{
  "n_mels": 80,
  "tokenizer": "word",
  "encoder_head_dim": 64,
  "encoder_shared_expert": false,
  "encoder_layers": 8,
  "decoder_drop_path": 0.15,
  "eps": 1e-08,
  "max_precond_dim": 1536,
  "gradient_centralization": true
}
Rows from block 5 of the audio encoder, named by matrix and row number. Rows with one number belong to one attention dimension. Each number is 128 + 32 x the weight over its row's rms, rounded and kept within 0 to 255. All counts start at 0. Numbers have three digits each. After the name is the row's rms in percent of the matrix's.
# v: attention query, key and value (stacked) (encoder.blocks.5.attn.qkv.weight, 576x192, the v third), inputs 96-191
# proj: attention output (encoder.blocks.5.attn.proj.weight, 192x192, transposed), outputs 96-191
v.98 104:090133110157193149118158105076129070160131151064147149116142107145169132089200100062115157103108143151124197095125131141096114100140078045057093107157143124212092156094103109179127147149151134174146056151085127175147129138137126070100111133130186127111136129097099118109109156102103097203
proj.98 104:159167140088096138137108151148117173134156103171123133112103149152095131144075147137148128147129104080175107153160132133140097160108156186172115145081154110093180117135146122127127131090096120091152141148103062111110142128086115164177140130122046151155133108165166123144118078133147170053
v.99 108:146148113103126168117128180113204119074141125150172050088149185142108163114111123129159122140168126120173140106115093126103110087035084138085095160141135128132127076125124122097170123125102103077113126125134088105104114100110105075154134148160150175099127102170149158109129135126137169203
proj.99 101:096088168127107109135107104133116154181129138097103168125147111088125104101142136127116097134082144111100071115129176106136170145197151069166168074166109108111167119131127092150089115185150150154157096127132156117164118142140156152083126140099083078164135162126103121144159125114156084085
v.100 085:088146129127121145173169100160130174085142140134115152151174083161139092143094070065126121158105175131099145146161132175120141095159152169160108111158090152169140083136127177128134164155102173135081095146159088153169068138173121073129082138133089154157121167155145198099114176089092146145
proj.100 089:178118144148153103120131109073097134172143110120165084154077143064144197140144167223128168127178069136118140102093112097129140163104135152099107123084159120086110155142159115161077110099138086114154200083129221082092148084130119155114147133104168102142111123094124102178110059181156103097
v.101 104:176133151155150180176145178120134160104149125155094109093118161137207120133145125069068127152076148116143175136161123154131082094188168161122071107124089106138132100156151134121111142110213116137076101123110159072134120128123139118146184115103164185137108209171165128118099155164111113142
proj.101 102:087117110138096110125129050142105099107098126104161106152120117121096172106107123178154110150182067130096129087089138122087189109074114155136132171116200122119102123099087095167158145160072129121197153055116120158130154095112139148093065165172118099121133076048090124149123100120130106103
v.102 106:082096080144112194102153167134132156093122192117166128096134128136122083137105146100099108104091058085166145133126086117179188073111112129146151168157079082122158109136110120116134142098144145114172070138106128087090134103102069189089121131161155168092138129084105106122148086145098120166
proj.102 110:157164137044138063167116098101149115147078042125117125117101141096123142118155093158151096175180182178098125119117127082080101149137124129105113119118135113155123150108116160121156123179121115146095146109151138174111135149127162118182099099117121113154183104152156144154105161077156147114
v.103 098:140113178149128116118132101161124105121133089122120122098138143118106093169146109165100151141121157074101124110060131108162192197089177152129200155121117123131123168131133135162144151101133111130184103137128113092105135133129178103117096122187115169202167180071152132123145112098075109129
proj.103 100:144134079142137176097147128094140182133154158103143110122124102136133119103115134053139140104188101207169129102146158144123102108130085120076088137122126123142126077128128127065122132133116175114082156095140124134136112119107079173119183141106102115056114091210135119138115206169174119110
v.104 102:083124122139116169087167092163159112149145127096174117142132048156133123133115090082147178141148054168096125092100162128130164160103122084165093144128214173112098161104161086108170143160176107076168126199115128150125116154035106116110119074139140104149125105147137113162165146102122124154
proj.104 104:157129135069150113120114159105072117151122125148064137127102189095127120113118148135105073099093187128162142158197068113126076110139111174077173116132050111171113111133082204144098093089076146208086131079116109133152128112175078123167163171123113135136127171121133163104084117112155123099
v.105 100:188164120107153159117113094118089117194108129106167142123080131140110133123124127159144145127146136111143140130148143128219088123081085139185169077171113156108156073106110149129154180116109123144078109139148174121105072082087123165137087137118158145159167084132128198134143227172083121169
proj.105 106:100109157139100104122183145127160148124176138116122150198121159080122129120161152115063104131140125123128105125122116151079126115189175138106099148127134126111134113158156093149136108170124130102182151130107085119147170198140084125140144138083127099099074165126115123171151067089189095113
v.106 102:118144171132159113152120095102077114146146128118087145156112147098103110168154117120095116074141170076131138090148166106133168135117104179140098155178092176127136115089140117124083184159080206116117113115117092119127110087091078085152070141145095102144096112170079143071132164127079154075
proj.106 094:106132066116070156131138110149144140114128128080140103146136119176136099127146100110137168163116119172150132133102105161101116098137138105108122099102118130157125169155160187145146059119160069137151134131129199122152136136139181142084203141137149168117128168086148160143118078102171051173
v.107 113:162103160153097105141172175149125149138095147121152155106110125135084130091154113149180148137166137158143112155145181133121130126059151112085191167193113145145174146114113154139153069151172143148146091142112183145102157180094134127126150164147161153118090191191147132130164134122107142152
proj.107 111:160159119097149157092055102124154120122172107133104095149165133107107137170060124107123073127134151075142133110088115129149107133181118162206086154075153113152141113121116073138092135145109128022117149108137101086140090110195138123140138147128076123119170075075165140160098187110131138138
v.108 101:175101090123105113167142108162116124153117120119167084158131147105117168130156167151150132135150153126165132062076126143158135140075138229162153146092126168073098105125121074109125145081148143116111175137169093104101150092140172132138180130128117101127153110165115080120091146124076129156
proj.108 098:113124162103147150093115135115116100106128128121093139092122152136173101111101097096121107123116099115137140154146112136108122117181180096080087074163076114175159095107149180182147122125085130114096141141126179169138137149128046127106063108142138128118102144112134205132167117128197082099
v.109 097:141211108173146131117134116120121097095121150139114097126118098117114109151163175155017155105149150158104162138096099156118130138124154118126111173138135151123169093052105162136135174138075099144074082085152114067128130106086097120140105118112125189087148087127104132122100076137144145199
proj.109 093:126073159124094128115147133073150177118137121127127156149152176161121130115144102110201123152102133169158070070152122123133147148098155100109145113127104082162112141168159094156123112167140177119185175114065121156144109122158159151089157163198110101163103144130127094163121159114120116093
v.110 102:110095073108080150108153122117142211062124125152114118089208122098127093154129086092097077119079171151127167145125146078144167093089108202128122048067092149150109104160142141095138149077129097155111131180080120154169116096137097129072121150080141113125149121084175092156144159098088060127
proj.110 105:103153144113171097127122116145142094196130119100178142182054099115116190093092129215142161125195077101097118141142116148107114158173126089110140192172162097132152138109161102126115156136108120121083142091148143071101136140113137115181160082100125104173083100170062196120123100146181127122
v.111 092:143157150130158134055128123133081148117164142151115135117134099122121175087108143120100160080134103135124099181171087124121125144125123135105190128106160136127175181123123145084161134103150113163061160045103148124138132129171124159119117125084073148104076175153140197116149098171090102144
proj.111 090:109112148116127158158159083119153107136053126126122116164130159142141139155158139137129112168094139144116173063088183130131144139128169099143073160146151122132073070137141128157083126176125082104167150185151075129123133097099135111097176126188189128175140141099080133166108126130150181121
v.112 091:100140125136173122122158114155132131164136105125146079146121087074136151171102147091132099137127084134129122146130136079179111109154117102079155099125126162120149181115176090162175140163087167133109081047107122118111122105141103132053105126179138140090096105156175165096145110142170096122
proj.112 094:150125099127098139125079110064147148102124132136120165105137147091148112033122132174136182132107143114113125124131108160084097130121134163136083160131135107129131086116115180082098069147159098125165194175101089127133150143111148125171165137048116115161179186107090083160083140176091182125
v.113 104:106133140152197101135140147110108074178180166116113174155090133164168092082144155126147132099058141091053104128160161131118219142132125065103103102185140117115131134128120214105132119107126103126163095131102105078110138190104167173137129160116134128134132110113075132101086160153135133126
proj.113 111:114160157094087154149106145164117133101096075111103106104154114104090138187125111103114138181125144143197152087097093134101029118129121152126176150080118143171114113117125007168118120142095161173115151118133127161143123089162091089101132092131112144123185122135174115146152126119070106165
v.114 087:118144104165126151085083148132152144145117140162150120128115170092197025118142162115106063189131115090151117099100157126176150082130188151121143157165130141133099146104117093133152102124127126122092174163117169053132083081114132082071180118158147125118114188192119120159119178177135207141
proj.114 089:124137154057101166145180124122114117149129175089084090152171087127059219088138102128162154084165129145131111158147113129081147126121100171188106090112149108140108091117126156151128142182092138083152084104174124172083159161148098154156098134049136118162127083060171161077140141104167055110
v.115 111:132178152132132077145071126114101117122134126162094154111117119183090055088137135129134152148116149054128136106128139175139184174105194127129164182161134172126096145131055149171133037143100158144161182069161157148137167128070143163151149106080143069107131116147122080114152101127149154092
proj.115 107:112113075133122190112160158111112114096121153126137082132145098113137157180143123101095099073138125185158124110152144114126098100142103154107125077127101081134144111138205083118138182125129136125096083127091088128106053096196122118080116138157126220133132159122172126146089151118085145141
v.116 107:141108125164074107169155100175141135082145133121191130099128168130097146162098164081146151164137114166177051103118158074179121115086160149126165131114153146138095138094111082140142172148121109106122133089136111122135150142123102090079155131110153110078145121181125102095133181195105152180
proj.116 100:126112106097178163079138133122143125157130140147099141156134081119162158072111119158177071090136087094068191147138120175075117109166147126162096136111093094133135067134123164113120096181114142105113127119115144080120124103122123164139111137105104132224125138078151156166166085045154128049
v.117 095:113206220181150199107077158152074075112117129145100166113105055122081128153135104126045126098170115128052139145122139192139123147169123125105122195110134143145115153136166106084111139138130136161162135045175135172156096126139163155067140112123080144124158161084135114106141192166111118165
proj.117 096:146076030108102102134167116072126145170112139131165067141150133122195127130138152117190148146075130141179085090133115059107136121137119131109142085112156132155116115136145117149110106119123096124125129223094076108120147113140050112167135151135161109155104124131131121152096113121110125094
v.118 096:141115139156180095183133092185143165153187137065126150089190100155077114188087155140146169127124140138083155078136156131167150170169098146114098111158115143094103137165187140155156069170149104096207098119117137149127106114112109122158118107087170103165130155163161072105155116124125089070
proj.118 093:115159080134073171104149125074110094120088102171138127173055128106167137103180123105108097112128135122156093175137082155120101114092149121078196152134131141134121139082111142109089174055141110172077097119145120135187145086098138143137142162164090188089124143107104135162058104124114166126
v.119 105:105114112078149095190173148129184173069167121169162148138146173137152077141213155135117099167128158106123100087118137141166153161138076162169103123161064104141097149157180133179174105090156077103128139112143157112167140103154124152139138128148147144106068137164139140189137122086113112164
proj.119 104:126174156154127155082144119098091094189055126066084143131090157101078144140107068096119141098121114149124132154106121133083151099094169124080179147084180165135190092094085125091094168176071190158113130077141152142112113140096158117129151111149151123185206097121109132029127118131139123110
v.120 092:072138126146156149125137145123114146096121219106078158145162136071178146119105133201101107074070137140096121173140172111198099068155189113187111108088150114121163066184149178109136091105117169060119145124090094143093072083101102165113047139083099161102105120093087107134185110135098114155
proj.120 091:136106155116132089156140143167084103131112050134194143133071073156091141113160157116166134196156142070132135107099125097044147206134071143104117168182152144130104180126146108142136191152147084154144118142162131106178152150168137076128184118134175151102144092114137143120118106121190110122
v.121 093:175135156106133123117156129130141106078121146193166123092096119072107069127136125145095128109078135160151114120143081140137095128107103129183117142129098089114140180136106131109154123153098154165116133095129206176126111168102140119157164122150080073095125183122147143157132103073134079124
proj.121 096:116127101157119173152139139138128171141150138077087147155157134151109128110088136131147112108143154117141114138141188138165176147120181143080145166096178209109112096162127125147073141114176136140100152130137083112147073076153105140113104161091173193120141060135123162087137146158126175142
v.122 096:127139139100124073097091127128078175120140084102151119121140118133098117139163119163110149143145138172084152108151092143091072187114095172103114086073087100128113172103121106177060109144163156120126146144115202141081155140105129098141091138093109172100120168135136124154139142129052114147
proj.122 098:118123128139114142137177072161138114138122142127111090149070159133132147134099148090128131099084113068156121148085131103155167072118222078165150150163156204127134059136154135103161176086111102141119135131172119128104114128118120149114173137155092069137116103109103130107136100146171085125
v.123 105:176159114091116088143117087058108136145101131132105148098099114157091100168062101122157120060094160141093120059160159110189102147058143102160158094118111152124144186106112147160165124099131155115138118151111153098069147147048119149141087166107111107120109076161149165127159166084119070127
proj.123 102:099146125137162159103153146163138148093178122067134080163069163085107122115186164101095097147159156147176122163131103124130087115161128165111083158147131137144194037133155119116105097139206108100107105142165082200146076101203095105121129117105103148138184161107067131147138100137137125183
v.124 099:167195142119218108101059082089132139135115104062095156151130109135089162087178133178074194140154117170151205174132151117100149186138133154181114123121153150127141136104168076089104173163113097099097113094172165108151168172170150149149147103147108118150124132086165132088123122091157107102
proj.124 101:130061106130088133129192139143163099128128148158118115125132166187150077130119149078133094092106130112130074106168097151172147092104104127096163145120129122115127125144115132118162065112103182138171148170093087133148115104094101166108128184146116158109140158168102044172122111182063148111
v.125 097:157126143122145094100155213095147091151110173084133108154128175105109138111136118156154227158130135166147182126136139100105145123125144127143125214158155096109180113179146150144159051154112164117087114133149120176122092178105177141099170091170104090115071101160108112158132106098164138144
proj.125 097:113112113127111163150125095136098170097140093176149130082136146126112112127095139126104060098117121094094108141116101153153097166108116113137123094133084183166120134085093114116060158123120150132161137124085085076133154093149055129142082173109141155105157183093160132110131129162089121131
v.126 099:139118087122181153080159089158136132119140134067163018150101139123114132182141103118118093121146103120165161178185105172085105102090159137134148137164158170116093173144108137108113142158120139109122165129130133088141210120126106113143110128114072156068104111157141123069065147149143185096
proj.126 098:135123123148065131156120130076105079135107132166073202115130156152150165059111165160134137131086111168112126084089134093161126155156118087117132129142115121141157106122116158130143107093195056155154108146101131201117050109137146140143188119185167126183106144065114111195164103092154089153
v.127 106:124090168110155098052099095143132149102131118142143125122171158123135088147165133114096123101158132098115082154175091129121152180105180177155113135142078081140105081111156186137152153165090075190099123111109064141100144124157178144125157089152052144098110101103128172108183142153165101086
proj.127 104:079122130194145156188191125067127108136078129056111135083139100143118146132121076107123135135106108195132113127048162121088129095158109077097144122143170144095105174141073069091113138136174157113148136098148148113144129127114093142156136157131185147162113172084131106118099094108085147133
v.128 102:171094092115138111159146111149148145102194121080059092129091102127101095112088142121127023149113122122115058127176119164180125077134119152175117176133156160126147124146090146138104137120091078101110125132093128056116070074086099127094158099033118073098130132163141133139175157199081118206
proj.128 102:121131157150133113102082186150108112179124102148183163140179189139129195139152116121152185106169146107129176077111157079083121156137152170092098124124124077137142100073160135136149128140144168114115128114146140160098184183167196128127136095230134174159110101081119147119089139071193132080
v.129 108:172175082129119107120122185143102140129156135091052130152142195154159111144117100130094088119111090115163134143124115125086180165150134096154153136147115075142103093154113141075143083090109113151170106176164075103072175123100119126134127100133082148058115135116142167102161126102149094133
proj.129 109:111070170111144183113150065116137125124083111125179090126080083102092136163120144143151145140127204152094080105120107134170074085119108143124123116142113137114145181091169111189089158180180137116077154094088155124172064135102111135111106183144162118185173115073142125134143142140069164205
v.130 097:102098132137133155086162135106113130106071132136146174140169107107154109154135116103054148109161143115079147068129138134080127113178189138175170168092097126142117095112154080165086090137096114037129097087114155102129090158115176145101103095075165148099110084101092160082125163177098113133
proj.130 099:187157139127194097183073119172153142123195131128104107123067168136118138092125151164117073116128108140150088145191151175165103136071100167074059096147127095101119149125145141055174144115119188181075166150106137096150077123128072123149169142168056134099116124157139064181155082120131136136
v.131 103:074128116144086129121091092079120115117047086155112160097216129093136128095169146151147104142188139083120173171163147145150120132122123101154086188108098073134136156104158101167138100158084153084096152116098148144161183142146121126158094108142184166147118139139088090078102092150139141115
proj.131 094:192101178143193172121131166118093148084192169123118106112058133136125116134119120164050144056077081162139105055075095132133143140106098119100178077106131172134104095115142157086115137108149067153136085083156108135096084131175112160111184108111056127143107141144174171200150187097085110119
v.132 094:135123133142114108097137132130125128117144132055072041138088137059165134132153111109073084106099072113148140120159067116112125108149140167077075171087157142120114136176165089187156165114157153101080124119095107108128154118110115160150158099163114166069116104106110112095150080109140150110
proj.132 097:119109139094172165141142156143143127127133106189135202150133142202082138174124183171144204155145181138116104118105150168124107137125125105214162112162104121158163102137087193061103113133071125115146132129165184128126068159141119113123117103114146125176121153118151134175127173144143148179
v.133 104:122114127111048123187185154103144113149099130151134135144183166177060141131109114065148142110075205115096193146120142146129146167123170139102140096115135163154154129121128123145159108065197090142121168159100114131101122110146183178154084100174087147145164118126114155101117127132112047144
proj.133 099:147117127145197129097048056118108168142169126127082096093101107111213121119160146129126074156182059107138045139115125098149139093121112121167138128137094089113066151156142113103076139138097134138135046110144131132140104114084090110129128161145215123127125114134150090127126130060141186139
v.134 105:088117142124138140082153113084157070169167105107090075144137112159105155098135160141138132059104081104089116145144108110138128130157115103170183113144192141158120100182097102066154101169137103042141121120134153112104152113094113109110095168096116079214172149122080158109097034146055131136
proj.134 107:185172064127115109206139137183153150119062155156161131079122147126170087148126105115165147166169170115181140100116129118136100113095163144088089152139091144083154155083133187153126141108159124186095130153140123116119115169199140143137175129149143167074094108137162096139165171106214142116
v.135 106:100103137128153153141176173105074162152074158206140158117180110140129140163166123130142196126150103114068125138090159074085150123101093152127142178106138092127117083144162134105113078118106198129118187115133144147122119179117185125166103157179118168188121133165114118127116164161161124065
proj.135 106:165186151090089133113105091137181086133158133017090090151121147124143114106104143122139089129128117146154140139175097168153099153156159106092142126133136109090134210161081094139157181146133071105148081141124125108111138082122087187068134125098130086113133166122153102132111122112117126154
v.136 100:083047151101124092074169101084148143096134129136102148124134167129102119165159086157088040132124089146201152145068095197159159120132076133098123124134086137127101114141149117103220127124158107071129117157157184137158108091138125110173130119171185157221130176136133135123148144124135177089
proj.136 099:205182119146156115144112162167120117094103095087128128115169093116153144090074134149130195068115119145096105144160145115138097146113172117174101143116162157151182132119136166095046138136107149140145108140142065103145098222109167114066157150092078121044159125135139094140118138135126098115
v.137 105:115115146079147148055181116141112119163173092094175089080146159133152142123155117143135113148079163107130127153103146162099141157112105147097157120129077094165095129100099117162139124147137120091075152116142120126056124083114144098116087132110174164155177159121080148152079088142150117147
proj.137 106:131147127156119097213123128123112133107084158100074180148127103134115120191134116084119125108170081135119080101136092100150166102110170129153077145139149162101158143189161081066134120105150125143206089162127114118156125176113146121146148119190098114141101125098139116084164163095126160133
v.138 106:096194134156155193120100071108141145098078109159134183150157138084099127124110081102156167137181153173109161086144179148069104167130141138182085110163133141072133197060182117131088170154105119129129155071119106083133160102169133140113183121141080085126133112141087123117132090131129148117
proj.138 100:143056124104094054146190169110112171116165153145111058131106130170137104094121183158112120120105102108173161150104106104183161117149105148077135130095118107183145081137095141135163080108117108130112140164144163165102097143129141183144059115093170192158107184137189164147128172145117100114
v.139 104:125115147082095153149174122114124131082168098131119107082153181124151148069149072143148109145106045116135107071149187142103160129111135131129097133154162151190107136107094123174122078124128113126089128165137088067135178097105151114092078184048071120125132165144105132097174090093101176125
proj.139 107:140085139166132111129088156151115142177082152114129143135130090120095105194096159132129150106141201124126165171071077130160141143132105132124120127108078079075155146154168117130129133126186097106166094119114135156121117155182169137149191077174175173151131146127131150139098183156148091132
v.140 119:071051132123139136077125185148105134095153080071117145125096131107154133119135130094155106191100139124192019169094104131221168128157139131122122112147081130166120157133138128072151092143103105076115065142137126132123124087185128165145132127120142090114118178094090087151177116129109133155
proj.140 124:204139139135144137158166127124145096118103156175183052128149111137110121130094142172137151061131113193122203089165133124087114095088113144156094152098147133081152100138072129142106158128170132130140190088140114098167157182085152094098145135081147094137146144172175129139073150176186157106
v.141 114:128120143153131144131102136144114101152097118110121136090147133139076181127159159129097103123153135094090114069157188092124140147174140103182143074127093094132170144075168121136103141150139151131131162175108165137115194185079111142079130123131139094154177106102114114065059094164101145147
proj.141 109:115126115132105135153152154124155147125136143115142152196086107135192099113113109113167204138128153185135165157115064144157109129113093095068134191126181137138089111178091129135144107113092105128114130098144119107159085079172128126136130145143094181094104097117105124179234149102128109127
v.142 104:102087113102117131123121174180178113190095076151104125161158108089138127134189186128100107125133069130076159094093092134135133171089069092093122170130108132161145113142105100105073065134042103116138188091077102132174071121103070076143096106107118142106109127129113197117115091165113085078
proj.142 105:116223161102160139152117116076117115094163168097149125127080173164110100132084106121149091117133199128146091133160149115112075047181155152129155082093162095065146131095126176145167167149197141084102069114149192101077183141168157167122120130119114090176092101131121074158194186094151157169
v.143 100:090061131072142162118072118119079113180128056172123107091137104152063111105179147151137133105174081122138140154112149155096137112126101158126143146138094103132051137105145048131129073148107163179175191200087137205131106131078113091163105144160136151139114072081107135125117106105100160137
proj.143 097:140181160174125163125169127130202161059147167068115160121118133126197162128102098133099109148072195153141118151162166089166081134142126101108097139091135159121192149185140202093117183107145087112133079054162124052156125104159108110070138104111147122111123134184114125132138117122127077146
v.144 106:161135117096136132119168118124134081145126154119153166143175175112120127128109135074101173115162137097086147121126117103085104164149095139149108098101126125199128119138150062070103146126113116105192168144110106140122180146080069123101078141152081166043191054102114126060093078113098036118
proj.144 105:126130150143106139143130079135128148118143067130055138151067105151151122152132119108155072140119103106090072180096171107144153093138174145140155142137109114077125120144107168162150090140154163154108070101146127107110067089163149111167107137187173116195118161127142162163187193078143191131
v.145 105:110168157140095182123142106179115130141112135099095119164194125130167197150138080107118130110093111163126157103109104119149051151153166179122061127093141133146182128170124110156114095126132140109151160113184132069120179120087143183117111130064145176171116103154145099145078113157139099058
proj.145 101:133086134139155077118135148102167123112135076136140165112071139106097070138173172128149146164160138075100151159168140145120223115113126136135160098183114121161080130038144166095159154131140126132080093127109156188131101138178060057111148106166111085069127118134130120121190130117095140169
v.146 103:153099117117135151137151115183162128158107135115166102132148117139143183151134038197127177070123126121126143131101145153145118098075133103179107098135115183142121119099160171123113110173118191101156157162132127151118142092141117189092155081076133144138061105141212107215160086135112026114
proj.146 104:071143155125134154135170128080079120112107147174138124114081130104102096104123197057154066180110140189166141134152184120079143144162146167082127185116088050157192106111115115119102146124169098119064146089115107129163161153110140072126107113127147105115158129109066150090108143140131241132
v.147 105:123152192166138122170110118096168130089123150133184133136217127135146065157148171096194099105091213140147132051138191148108126113096129153110110114127054147154127143104119188125115145175082155132127082144077146129144164165124160162110210118156145122103136176159152078166115096119151117108
proj.147 099:144098092139114107094157142113118156165179155153063105103060118109111183103110121145100178138168050154159108196140092098149189191144136101130137150129187120087120121150127022117115108120142138093141170100155125090125140104137102099132056134094135109178151104131107112090086092184076156172
v.148 104:086157168094167163154113089153120133206158128109101077141092131073141107108111182076142136125100205109119066135186142125128115148127132183106149111128132124040136157151099077067133169160153130136165155139098115150073124108085148104159114119133103111153153085082100117143089073187119140060
proj.148 113:147111068109079119101164106106162151095104131193126185133133122191111165179180120145132128110151069125112192106078135114142144131123111076103142149118076149190117116102160166182153074087097135137127095151157150113124128133169084103089106147188155173156127147153124149101151171069119097224
v.149 103:171226120194076149142154135116141159086113123087106186164116138120161136172139107131154103117033142161108071138115103179163137145121166095121191096136116123183145099089096198143129075141101178129094115109110152101143083066094098117057102119124140109138157164172111154130150125172168097164
proj.149 103:102078132055191078156107158150075154164105099126136084106125153119104124154097116083169160135181142098081153095162145090130148112142175171131073111121163107102108166177175083145122153158153116109155109119150096107111167171155138156153125128155083143086103082065182126103116142114105145103
v.150 113:188110106102088114153092137143131159149194144111176183097079068096094107163130093158167100143096168109144119154143121099172170189119187172050125125113077103144095082159101110151111142172094141104143104119138113134170138109184078133133083131152136159114121118100108156072133160136144073116
proj.150 108:123140130095153124079175107119097121135049073160079106155191177101159147114131103129082128096130108114094081093059136141073126095155100116173087120121147170112166148120161138091100113090168121137129167155119098084094145140064150143136114134119100159148132151163144125195110098065096187116
v.151 083:137109166130218065168119148136123128137117158144112129151177104190123099099130126153141177144066092049121156133204128110118130152148084083121117098142112080123119102106144148087120117167160120109095106165113174165114148154110164183102078175176086066171123124157155131118084141174150101131
proj.151 084:140137086167046186094116095109171158137113093096115112126068156092122146158146180146079108134122175194134157154070109125155108147100152150144168153105128162080159188123138108136138103116050135140148126099136122126152137096110063052171172116132162180107143146087133089115140150096068167127
v.152 106:122110165114169108118114130139176108132071104208106092055142149175101127149135120124180136146135119102162135157095109108123091128077107138156075159061137117171073114149079014082113061142085128110115118183092152092143153118121106116099181091174132121184070156135149174089040152153139150060
proj.152 110:128140083182078107148115156082074169095160145044142147116080115098134094076123123113063149146146097126068102131115145110147183129152148126078161111119113150060172142097179181163166133112173109128131125069162096176133140157134165114137078160071129103077174088128126045129197155135107071139
v.153 097:087129137132104151141137157186147133134186148088124096121120080155125109182250165158156091157103092129127107107175096162194111096137143070140129176132058134151169096161122146156132135121183082105122109138096107185103150108162190157167091153092119121100107114157180114165077137160121141075
proj.153 106:149119140150176106085105132076143100144125114165112117144137184114073135092086106117106137131172125146164174160121155143078138150100134164106120105139209134116102141083092108080127143145076142070139139106170161083168152160149105108092206096130130142144147159072110115135165121143133114170
v.154 099:154233159083170127179123154130177081118161101209191155133128142101089146165103146139125093115170129124182060107144201142091127154113142072102141139172160117117118131082142113162173058181145101197134100129144078141175012104122106129148181084142130102170119160093090148080126134150164180127
proj.154 102:070056119175130102109124105142084190134119144087074102121116141163138136081104086141122156118094136112068208129128108099157115151127153173131122051098105158131103122160165122141118174099146166091088153145151135117099238156142174153094095194081126157101131149125146102137084142090108054062
v.155 097:113177124167113133134173171131206134081147091079101094126138164175129127139148149129098104145102151162174152190127136147149169069106140175062157156163122114156142111120148120140141113141092118149124094153141209098126110118200160128142152122114161126145064129156171109062131119177086067126
proj.155 100:157077124101184125128124077111075138125114146136151154096098101092129161147182146127147147116173087075056108072119120119121113193160144113149088040082126114105138122127103148132164108128128142089133124089127109171120157131076104169144068136150111137120201125083105145202136124115154167132
v.156 114:093121143089155131112106130163070097132140104181086184072082128054118147117121142040170119116106100072126053121135123156107082147083136098056152148131125089155074148052106101119144152175095134134175083148131128095082101067109127108176141148121081179138124074077126163136127099076154125126
proj.156 113:130155115141090113121150140124160142114151110090151067178172141141123116137142126190109098129118154136118180152101157090182132096133123149178142090119116156084153123214144122141115074105186126115097163145175106160136147161136126101069086124145161103112156175143080110097164203146084134121
v.157 099:176109102184157140129129163112116098078098098095172147149094087090145140185132144117117125054155110134198118066122090098129121169090115133118144156101078085127138170060093150137030095108136208112127159095095125131158141100164156110156103070126127112120083139124100094086084209120202119106
proj.157 100:095110166106118138129125069114122177159133156173097137065138193128082105093130109143102145136121132126028124181126156141118142110137155127147107132140157139132116061159127113104196148152094047159147131111163159160141161180099116151090161166085106141095145123147134167187133038104042121125
v.158 104:123056164041129118118136131156143146155108143115122167134143141117141100090098168175125121129145137136151071133130103135090138179121123165107103090045106114136119111143115121141087110108073139148158182108165106108175152076087162128146141122156130167144199163120038106135126109128153167133
proj.158 096:123144139201123146119125094103109072114127154138102119141118119142128119170184098109143118123080146119114137140126120124181156067104115096125192180177115128104128207121157137116194115172187137123123099163118106111119105187179110143075128132106150081109092131158204179134114164111125129128
v.159 095:150107153108103171111176089092151093139143058177144107113114110161139133135124146115128195112154159197154142046138105092094143100104112129161099117130138125093117103104091156104144104084099146188191212109152153125141111143137112138106131139093056187118159117111108179086127154140097143150
proj.159 095:081135132135156078152095172182092116111144202102136128169132140151139125119122098106168082185115105066117195216110160138120097133130121113106153171141136115157097154139130156159129136202123151076077046154123115140072106142126103113156106122143183051161123154159138112133111082116137115096
v.160 100:145118130143151133125126123084120125141133090195137135069151129121135136090166147056113127107138075112136150153076115150104084116100084169147111119074074118122133138096092122140193118110158118199129161170116108152114154130085122102167160046135161134118190140137109083128076158083106155137
proj.160 103:124119119115054145108097112129141148106112120071106133162140138131129147156082108206143135139099177135123125129225131110149190158152158102133120162175151109145116096203168100103075127125144121098171097110116164102117116101125152123100084188165128130102108111133136146133174082180144090124
v.161 099:107108138134130106108146154114101145160117110153087104143141126145112174144153166082122148135136068132098085104083133103112155112174115109156104158101080087112085126175172113105085037177107077106136167130185123136115184081170153123189128110147137166101101160099201125067114160141096171053
proj.161 099:153132109116122194147144104148123074069135150135162109118072145127148073091111103160089103134119178140162192114180103194119081151101118130099149092157155160107135130070098143121205195099125149125109130128111170144140089182124149149063120125082131053116158133131024121203173110125173135169
v.162 100:106127169089073099136158145120097189085087119094104117157157142126110087071103077172148110172086154171161120118095150149106177075155135092128120120182139125133157097186098156168104154074119144164151132168095143115144110102104142100112162188074108154111089119108183143144159141132155117122
proj.162 104:152091110181171139110104114116135079164165130151162135073137083145138148119126157138126190101177125114117165133169116134153116161110103122131092175101100123170097144071164151090101131157106095054136111099119086148151149170170110149137145080135117074163125134150062128074100115164093171117
v.163 105:168093138127176166107123148128147144122075137091147172118097150191102115212090061162148141143146191166157140133123123149121137129123139128190100127098094155089194116052123144130127067058142144085143126143095125184188123185149110120134126097168087136124125181119093114158130128129143151076
proj.163 107:081125095127069107148118134112079127136147102183122077160157097115112150060172216096132119121087084134094140111143146110097147111138108166113150146113176088172083117143114133135132186238100107180126130097167122122089145068104134158133142148111158136166111153154196141084115138133109100152
v.164 094:109160113144161130153126141134134125091129160138094141147116136078109112178149138089169073101145144112162103146172147104132126110119162143111134186120128131126104106110132127134072119124081121144055109038163089074127161079110134162162129116075145158140141169125122115071195146142111082132
proj.164 096:157066145107132106094172121158093120149117143145151117089099159177113121100136131186075136150127053162075144066073159175140158163161127113146120052149137118149092149136102116153157142169127124080158159179154184161145099139121140122075128082160114115112132110146174132159095125144171153130
v.165 100:129158141104224171193113136142103105213125165122187129117216103181118149068137141166157155094074156119125128178136145190167141124117108172108117091077091147160110089149098105112096146152137137128118081122086124122165183090152179142123089184175123100144174137123141108122074090200156157115
proj.165 098:158103102135023117085166095100137135077155068128099139151076172077138098175119142084109109182145093139126140086096160097124141135135128097165140181170187088149165164136169128130136107132106120111157173106193102132120125152089110099161130086151111154158076123135142140103187171054115105134